A small masked image model, trained from scratch: widths [64, 128, 256], 5800 steps.
Rows from block 2, named by matrix and row number. Each number is 128 + 32 x the weight over its row's rms, rounded and kept within 0 to 255. All counts start at 0. Numbers have three digits each. After the name is the row's rms in percent of the matrix's.
# convs2: project pointwise conv (model.blocks.2.convs.2.weight, 128x512x1x1), inputs 342-398
convs2.0 105:165156121145209097053136131110098058206147102160110148069088048168137153165123099081096109142134160169198120130128169104132103098108135130140178153186150151110099107102048
convs2.1 099:100186155109140113161123121144074143092090115130188031099131137077098156120095099135129065132194109059151091097126129093131097183111116087133163141089133142095109156084068
convs2.2 100:119059194111132113134119123086077109104142150054103165104118140127131109111098087109146193159067146095072164139114072148123150170122075228178136053134110075187087083166154
convs2.3 102:218066163122202152125090158125116067172120091143098126137130160158112156131083137100117053141094138121090122148151119108077146157127098149096173082075109113130126080115154
convs2.4 099:157139147161099131176080125132146142099145145086126161092125134129163114143169113127147124147159166093116159197148107087110101162147086065131157201095149177170145150066151
convs2.5 093:132109117113156190072147058129116152145106166107130037092140112091124132129091165078147154075151117147147154194158108105137096084164154126143096166100146149083123160090140
convs2.6 097:164135111171119193161130220099121120121152156129117147076085095168144142113109100078109124077153084129133124189115139112112112101180134123102092103112138152133112068094141
convs2.7 099:144105137095146106102138125186074141122133187119145093097137115140099136081141082120137086171120139173096190127142143137157144115136130142087176128077157136106156153114079
convs2.8 088:172122102123134112143170158099169096138181155088135087060132142169119121072162107143097087085099168129120121104146075153092134148155066154059152164101086126168184109053152
convs2.9 105:134168101164093158130120151136104114151120075093210155102143104125116145136119105108124143117155081107119095135150117134141180192086121158083117120114098106103103107101104
convs2.10 098:066138161118161118102120140140129131076154127148129068211113145130136091100111101076139134094141135129121148144154138129087101166169142152201104084168121120106115110092133
convs2.11 101:130107180183091116029168202062110134116159105091113205120109142072089160113114143132114133157126165157128139120092129089141056080165127085149142150118097130193110178189169
convs2.12 093:130169163136060147125041084111128126154119107123144094162106159116103112092106149152075134078154091152149107097093119122113129113134153117101126103156160131098136137086179
convs2.13 100:129104123113143093114139159165113131108129175180187126129115081123135157157149147094145159167168164145128171106129135115157173120126147237084125154118093143132167083151123
convs2.14 107:116143126109119116146131111142148108125075086151124051139147129148162116136109111131121107104075102098141186181146110081094099102150129141122161162134124174095118128128096
convs2.15 105:135123131107112099089123072052187128073130163175130129135115153114135126129138158097161089144101122163113138072125144081066126151150125072128143117162168126172160124163141
convs2.16 104:132104120169121157105068154118162114139164142108125069120146155144138097148104134118093138131117108117129103083104120109128087140160128115174122170067168150078100173110133
convs2.17 101:160128098159135096156111116140091152137132124112084154102137107133107145107148110141091181136122175153140150162085157172146116156151087138076158151117107145135128098157128
convs2.18 105:148140132032187119176106068068141185118154131140194131143145114146122144115110071152170129108106113063132160074135095135137127133047077162108163128175124074123192100105140
convs2.19 106:162156088117112134117187135146140082091100135086133155086171154125169101142085092067122112097085133126096129145108113202134158139110072143161137141091132085148157130106202
convs2.20 088:144160151146153149121155084105111153165176135147180103094128128136108124093140147153128104137096116118093147163154190140117077153105166104153152106112144183113101144136135
convs2.21 107:128107185107108138129146090149142150099140121208119107119151165150130128118049044117132152161159116120165110187141165181238132163144180119166084116160111115124127145144180
convs2.22 097:171107102136108084173112073170161140153137170143054138124134122104082100016140169126137141114096102125101141076109098204142146126133067109077107152109128167178162149130202
convs2.23 102:153118107074135140061100071157102167168164124108137187115134181208179071135147120126102115145084116111120145089123105109126178171181154103116130129108083122156089095169107
convs2.24 099:163151152174093162167142233135150130147087144142135078104085126131144159093119145151118107106132074101133148122121115159125135120159110000118151144086163130113132135164137
convs2.25 091:144132149053083168143102120171134137154110132108150088131167140118132097121154193120122130192083147126130122110060106094097159151189098122069088119130153125118160081130070
convs2.26 097:141113138102175144181137155132184006154161147111134163148080132112152161144073180076108123125187164113112168128126135127081094113097048186077148206130123163106081165130070
convs2.27 095:081153155149104136085167094163142085087117118106158072098128121158141113116121132129130167093097142094125131125114173170172128114158087101144149098113103129147085094093121
convs2.28 099:124141110167096102172092129067104136112116143084154153125160119158126180151123106122111127121117173164143187087134114174176171151167147092127130136203171142129101092161159
convs2.29 108:168126096186105139125122113108114105090126185086132183132127114131148083214099188112134161140154114144115111096124108101141209195079086118161166097138091087134154146127183
convs2.30 102:156168054108189127120137167167098167096131073131160105142085141114125116195160075157161138141153095101070139170093083159086072173097133158139124129138083176110117147084069
convs2.31 100:093165166191084170108114078139101091096160184140081134057115130146155179082166159099142137134164137116132115165144131105117104075151144078130188135101177103184134151111162
convs2.32 102:109112074118161122184023127150112132112159184089145091087144144138136128147119146129123140172111076159153152108134119150086113125102161095168115128184129127145166091084143
convs2.33 102:197047089159133118125111130096098129137118177140113142159139115173107136083106104080067159098097098145119097153145102117108113106123157121035088128141136149096118154095116
convs2.34 101:151130106147141149136144168148082061195136089092132086118140152115187119112181099158107137166179142088173158142110128140120135148142095134131131061161109098124102078138105
convs2.35 096:148141141132059120147131149168104144115142061145213165163111132125100090097125063092139109110150161138136099131150119117194130116083161168082141137116072157110074131125134
convs2.36 101:090148118088115114085127075139088119170145083146178191119122047175155196167060090144115137122126162117181057137110093093170155102098132170067126135128089120160137177117120
convs2.37 094:118090113106123133134165153119123186138116116159137204127130133104065094177162114136145137146155148141116168157128141154172195100115137103133125205148146082101181098136165
convs2.38 100:105096133197200141178102093085163139090149159170095105157116158136123156120185130160151153154183151119140177097155174161084095141155099075171056207130116115121172131113174
convs2.39 098:138107136218167164032142082106097157098118157186120102167187133124113144150107102096140188143174158110166162094117168149124153159131106103154100137136119191135084170175104
convs2.40 099:157103077166076126149116121164145058143135169192137223119132067170141134104140165138085161096193141120183183100144099179165139134126074082151119101072088070196117190134100
convs2.41 097:082119127121123180131116172106099098085075188173087178139129133162111176138121126122191164092137100109147132116080144086145138109180180162140081107136154141107097044136090
convs2.42 099:164130110143111153125113064098104086047104119093111150139142152117126165101101087131123171108147176085122127144065100115100100142087220095134111065139106131116095133084058
convs2.43 097:061087143167163089165130115108186013106177131165100106095137102099116131132183092154102156147068082158119096097139083138164124129112112240133081086183103088135129162058143
convs2.44 096:165157119086102062056108198133082110097127185129130128190145136187155132110105115155157125070134110073125183167123109115122154152155151124206119109152145107131127142133153
convs2.45 098:081119127125080150124112176122116143073139136158138196160096088068149129120122174060139141097216108158065101160106077082105124124129146164145161218119178116117070123122088
convs2.46 103:165090100110154111175113132144135199137116205190106093123161144120169147146124122170136130134146097154102085087133106135135105146071147105123160136168156124125154108084180
convs2.47 097:103114085114194112060134107091149146175125040114145105111101106156143093143104213159151153073131131157090158108117151164114105108170130151166171173125140054123147145164132
convs2.48 095:027119120103106157027161156113120107133172165143107108164153190104126116123118097049136120099194131144110139083087141068163140167160121124173178108112144109141113107111109
convs2.49 106:147133161126168154121179182125124130154096161100110127060105159181186139113096132178123166140091107101143103073078137117078104154164097148087201134127106096153151174186045
convs2.50 101:071131118077037143118094145178100107130111159123076187161172138165090134089076139194088124114141115110138104110102154189141132110170154126100144164105108167154161112106174
convs2.51 086:104107122115116111159109116109159064097095146109136141119123131115153087097142161170110032127063160133112170129084127129146150149135128152154099095156116168108168155077124
convs2.52 105:126161127162133092154114129161110096155114075121153186145074111116117140164139107131165114130155110121121068098084145151106107166132113047164149166061133082119102119179100
convs2.53 096:163139102159103149140116168157155075115135172105136163099098122074081124152093135174158161126164116154135050164125109173124103108124113115180153121125088075169099168149142
convs2.54 099:111118109110099108138118144077122152126130179134153157201142119052100128184108150098148140141098115166096112043078151152114081127111081098176167118125053135118158156135143
convs2.55 110:179149053137102163125074066074131132094084108104166120119158141188131106083089149162119137096111117069103105102139097115113113111143090087115138123133118112102159175077138
convs2.56 102:119176117115129162138150128154168166135076084147135131168129120141103120174187068144124067081131168114058156131101087172141161160099093132090109109085147178102183097197109
convs2.57 103:104085142138115130140108107124136123161165056129192124087133149126118124037122010183058106178147080116071149141120139095154156130166080137185117080086165072114092126093069
convs2.58 102:116127147181098128152085104137130160140098136143067090137118084092128131153160068195111126114191167114153160104131096115126090122173109117126140080165147104136100148187158
convs2.59 098:133141143147152098112182107081121152120129131146089095114072122087131137130124177204095045139090164081144140151141149092113080157119120082083086167076178156097169044096152
convs2.60 102:132164103114169136188086058164185143188120185118114105167087095094137120188091080110130127138138135186181129150120131162178110099126112143158040089142145167163157134154208
convs2.61 102:125163134065150151125097174168140137119048072127093091156178167144123088106069097125125131152148150133102144160147116082079161120075151129164108150147176139082150146171154
convs2.62 099:120155128092094125087086133144134086107116112100070169112098151146117141152120094112167118174067178158129139119147121126161149124089167144075128125135153149085148147131149
convs2.63 084:085080173092166128098121143155175080096125143150092058137125131130151104108121179103158163162138195150107151110109106117120064120142149107193100080101165130107066062117135
convs2.64 097:140111044117187150120137190134154037099102120115103096100130119112143073129126105125111164146133163165134080148071153104127094124149193080213084178117119130079135162094127
convs2.65 106:076139183081112087093165085121085160152126113088066224117153090143098116070153067125151142102139142149102070107123149189115133135151141113099109117158129114114075096152170
convs2.66 099:103089125147160180160081085142156126147107126143088152140166089158080102138074134169141143172178115150123088163097138189118127166132147127097111161115089135100136108037133
convs2.67 097:159139122078120089129136179137142106129142106090073188099130146113128115170053109108135083156124155140131079117152124134178108146088104136157125098130109111144149089071113
convs2.68 107:091135112107166195084157107108137119129129130119150194127134154149125108113133095075096108070127052139122100173107139068101121158145152050122116160116143100115141138112161
convs2.69 094:106168114099094121051128135121136127174152118168092206106157110134156115086087086097070114091099212159108116119129148133184055136134089150115136132171169170154146144171126
convs2.70 105:133141098116151155144108142162185135142153143122129090132113137181142137125069144181152112150084082158133107154138160142150084151119126161086080125173118135175125109117132
convs2.71 105:160125172127139199156148088053124197126156090160071081171145114085159131245140104126094110102109117146121091101161128143146192129133076103073089130162154171119146193131057
convs2.72 104:074108141132173121135131123082095041128091118111154139111095083124077129187126151099152156151137135136096151123149149146166139163063130137050130199155107157152092147146087
convs2.73 101:124106155137125095118152113164157131201119119141140065167147116100114189107151178134142130158134148084084181121132156124157186120086134152141112137090156099089129143119174
convs2.74 106:095101172107121106142130061111068124133099122144089165115096092160124180117068102182144166082091120119135114131119138082078137113180159134079103144145159104131148180129139
convs2.75 107:089135138085110146086173157126123021084138126103046156154139101130118142108067130122084097123111119135144118169122131068100192143147124145142119144187132181161093076135190
convs2.76 105:178117129101097151050101160111184175157124120143098187173126166147134084188052119111107118115162059159114080132153113156134103137116172107131086135171096099158110136124132
convs2.77 106:127091090116095090084093096161087077142128141178157169115110136158116128137114200196123183113154156147152111091118084103197152092151066136097107109142100048105213099136178
convs2.78 082:168119105183165131091192118151119090118129102141104009102130091141170073099163126124147104146188120075152149084103104077111146136125103110195110120122160139174125142233127
convs2.79 096:134121143133153134106159118159176132176177138135115201152136128153095092134157113152127119156030144150195152086116125144104180156112153089129128123078164167134164157161131
convs2.80 100:067110099139091150119153143075174179104146122082109072147152126135130121118071107079154143130071149171075123157194103099129163138150138206125113196124165085172152096137135
convs2.81 105:108137069105216134086127158117087189099094079105087128165137090147107135111104077095120103128090194114134109189111126119112147117075147087112129158055086143091104162047172
convs2.82 093:166175135136117114169193141098157079128097116173177052129099117115077090129208135143112079125076145145173128103163162123087103156147148177186142153121149115082141154182135
convs2.83 096:138117093161127143159123193113129167146141123141122135111164122154198126171100023173139101144114165112093133152177115184160124145084206052170196182127165090149149182129115
convs2.84 099:124151061066173115144138117172085125159157156148194087103140137129127083182163157126122128087133132139107165089090146087124069124104145079186109115156100147133120166180150
convs2.85 103:163125170107136149131086154120152118098125070148087203155076201094139105197064125174108095130128121149141167127106130168153068175121126073129133040140155131117132146159083
convs2.86 099:092163079147131153176111152154098091089153173123148004124149132113099107214169106154111087103153135116136142143166122146144153111176122190146124109113151121078096154150111
convs2.87 104:052171104120166128122117110123178107089162172041082166150089135101103101114148129126107138129088095129127107137154128087154182106139117184126058167108220123117140090115158
convs2.88 096:158093108098129114112100129127118167169189100173213135154101091143139156163170155106123130170120144113149172116161171117070139092141186117161140058108129061136150166142117
convs2.89 102:182128128124172068163090205123132126155071158132157116161097120165095084170176075162109056127110111128130091106147174150113140069128155090116107127107140106092121131143119
convs2.90 094:173118165136134117160099116126110120132085102125163127196146162114064142154082150104108064160002181120107101093145152135147150094095095081083116106136131121101080113140127
convs2.91 098:190131089115141178177105109108113203185168108125120150167117125109080135124138125111128157096163181132039149100067080110124128165131140157101165154154098147143134137138146
convs2.92 102:106103112147128161113112157157092133182107197195126125099127118132148085120158078114152110079155102104105158170144140117076093144084072121139120165169181118124070117122076
convs2.93 104:120128134131116110074123076143143109147147162099110092085099084113121124133140119088174137102120138122105150088115127118161131120093122139084118127115139167108133159139126
convs2.94 097:188163150124130176166092092114105197126140142096056116152146115128094150142115124122122143131156163116076136154163098163144112139127151094116110163157176127122130145094211
convs2.95 108:159146169181134161115166090111139101162126145177093157165158116112131135093098149094131147117177149110123112132089120113104063221115132131144131188144105113164115156174090
convs2.96 091:044093162151134084120134133206133163154086097161198108129141143123143118184124095169127149106116108110127076092135125141130181086078082096218121111110185129082125138110187
convs2.97 104:155087143119138067078103181128120187159098163110127093134114189130140125116100103111123105129101141127105151149132119095163135150125113186157159121094170162129144129077177
convs2.98 111:187149182132191178116139148106085022132117144183166093145118124212109123160096165082088143150137128177207108148131138167131124135123126186066200079116159092129067065113135
convs2.99 106:163124140127146160094183157186111067112127177152024121096173142145166120113091067103154156126138148143115164136117143114118148138120129207112092168047156161097108179141169
convs2.100 088:217182127191091091118177122128116097122109100143096081161171120135152092113105131128110094146103084140121188119151120097114118131138144179163160078176192077134052102237125
convs2.101 102:107125099062102189124107146157119174140125128141170173126119123098097104135183123140157107114147143155120136154144133057167087148133135113127140119099119106131186156142144
convs2.102 089:131116109157097094063141095090199033119131181128095106104106157055140126108188110151149122094084167156097175121157123117108119103125144167132117163123172155202106153152154
convs2.103 097:189130144109125066117139184124159091100091166131138073086109099115142088148109103187158143113154116142118149113141132114111150087130137197146149128139110121160102097229148
convs2.104 103:122116164162068069102116142110107168150134129104074052107111100057116143151124159116095093145088137111161162046147130071133048149079095149135136102118087178116114093113157
convs2.105 094:140115182103156126175119191138143097110133112175146088135131088197117104132152184155160143103148084147112063081125122140137156135159110149070237166127129096109121058125119
convs2.106 087:163102138110122109174142078114126083137143142087072128145096132178126154105152122137150146140089129130153141143137172189086147136143083109126145143156124189119138127190202
convs2.107 106:222125140039163145157144151092155104173068108096135117147140167124118190075164094168119142107175145095115142187123124132162127106105122093087083151128106105103118108192138
convs2.108 105:082124165098081115114166068120047076103103152145058101110118062113110122090197165062173119148124205109104154133188128093118093113135194133111096087044067124115086087144126
convs2.109 103:167145158120166076200130144154130153094145097165088122084141151063136170120169169151161131084124067118118121097092118108119108114092116100158042116102175142159139133147164
convs2.110 103:102128176129150110107111095093103168112114128151123085102155124076181114153143141096107180126140133120120154072067109129150193133105193127128125151130132136136109126160224
convs2.111 094:114090096074103107197107105117150159171099167138175144109134156150111084164036203150117153079099145118110035154130110160128089197115134119127115094144142104067132137048069
convs2.112 106:144119108125140082121140152100166250133159148167060141132141201171082152113115124119114120089180121149163161098131130173091161195160082151159144180175136149169166112092151
convs2.113 102:066155143124122144091130082117112061109115178169129139138125166132127117140170098110159183121152105113103163131091070143104098124163131123138066142168134191158189113155160
convs2.114 092:149143105191051154197128126087110190122111136102098200163144120134101138169134082173083153149125174137149141162118116161126169159137118111090119096161158104178130093121125
convs2.115 101:126162097139176130102102137187139164148181093143151145142124167185127131199102167091111130179084178124148110174086134122081147141131132162115165087132102124168141084112133
convs2.116 107:147178085081102132140176142101114153131185142143189141102112084148141122192076092180148113120111111119158119146092120099070153153137150154076127099082075126125134163154088
convs2.117 104:108124098148125120072134180153149149138134126133113091123110126142146168174139145153082121118143094143116056120133106119178101174146084189143151113121152086090102114116157
convs2.118 111:151126151141067199104144169153072052162149096114117098076150131102152145113080123161131091139170182132133112153125101144102167145191134125106123127136192143137090074094148
convs2.119 101:108141050139126103155143105114149147149141103175179165148143148104163114099115122071138130134116149093126176177148188197129106163080109094128211094135158111131131093155128
convs2.120 101:145146123118125180134088088154115194101064129117096042148149113134114134186108166119133143078120068113097137142117116110114111127157107087174096179129145147133155125108094
convs2.121 097:108173076108134041103184118146094174137106151131176069123096129182145159117077148227153148035108139130187095138110115126106113112150155162120159135136083106053126103180118
convs2.122 094:100150139054126146117158206138124080166114087125089146131125141146103139138123169067117151168131220162104135093106124138119092009137127104111145050183059087132112092111142
convs2.123 101:136119147125134177146098169152076195126143163150165085119179176175100121071153144123121107176128157116135126146106138108141075173146170194180133138170133176140136113149159
convs2.124 111:131133136157210149135086161112142133086159133116106201139131156114149127150133114110109096145155098099143136112163120114145128086146158127064155147054118114119113109137165
convs2.125 102:117157124121147118143157179127128191174137172136124188157111154176149115165123108117109100107155133158119151104111124158125088116176117092135183110100124151124214121094171
convs2.126 091:157133115179149138132174046160140130141103086095169081066106211156131108124113096193179088168123137123109126100110120128154144193145101194161190106128110155152131155149105
convs2.127 095:142132109128115135082130165122117157094156094199142111177127151147122072163096122104129118085105109104161096142135170114118088110189120109231110120114144132124092070161124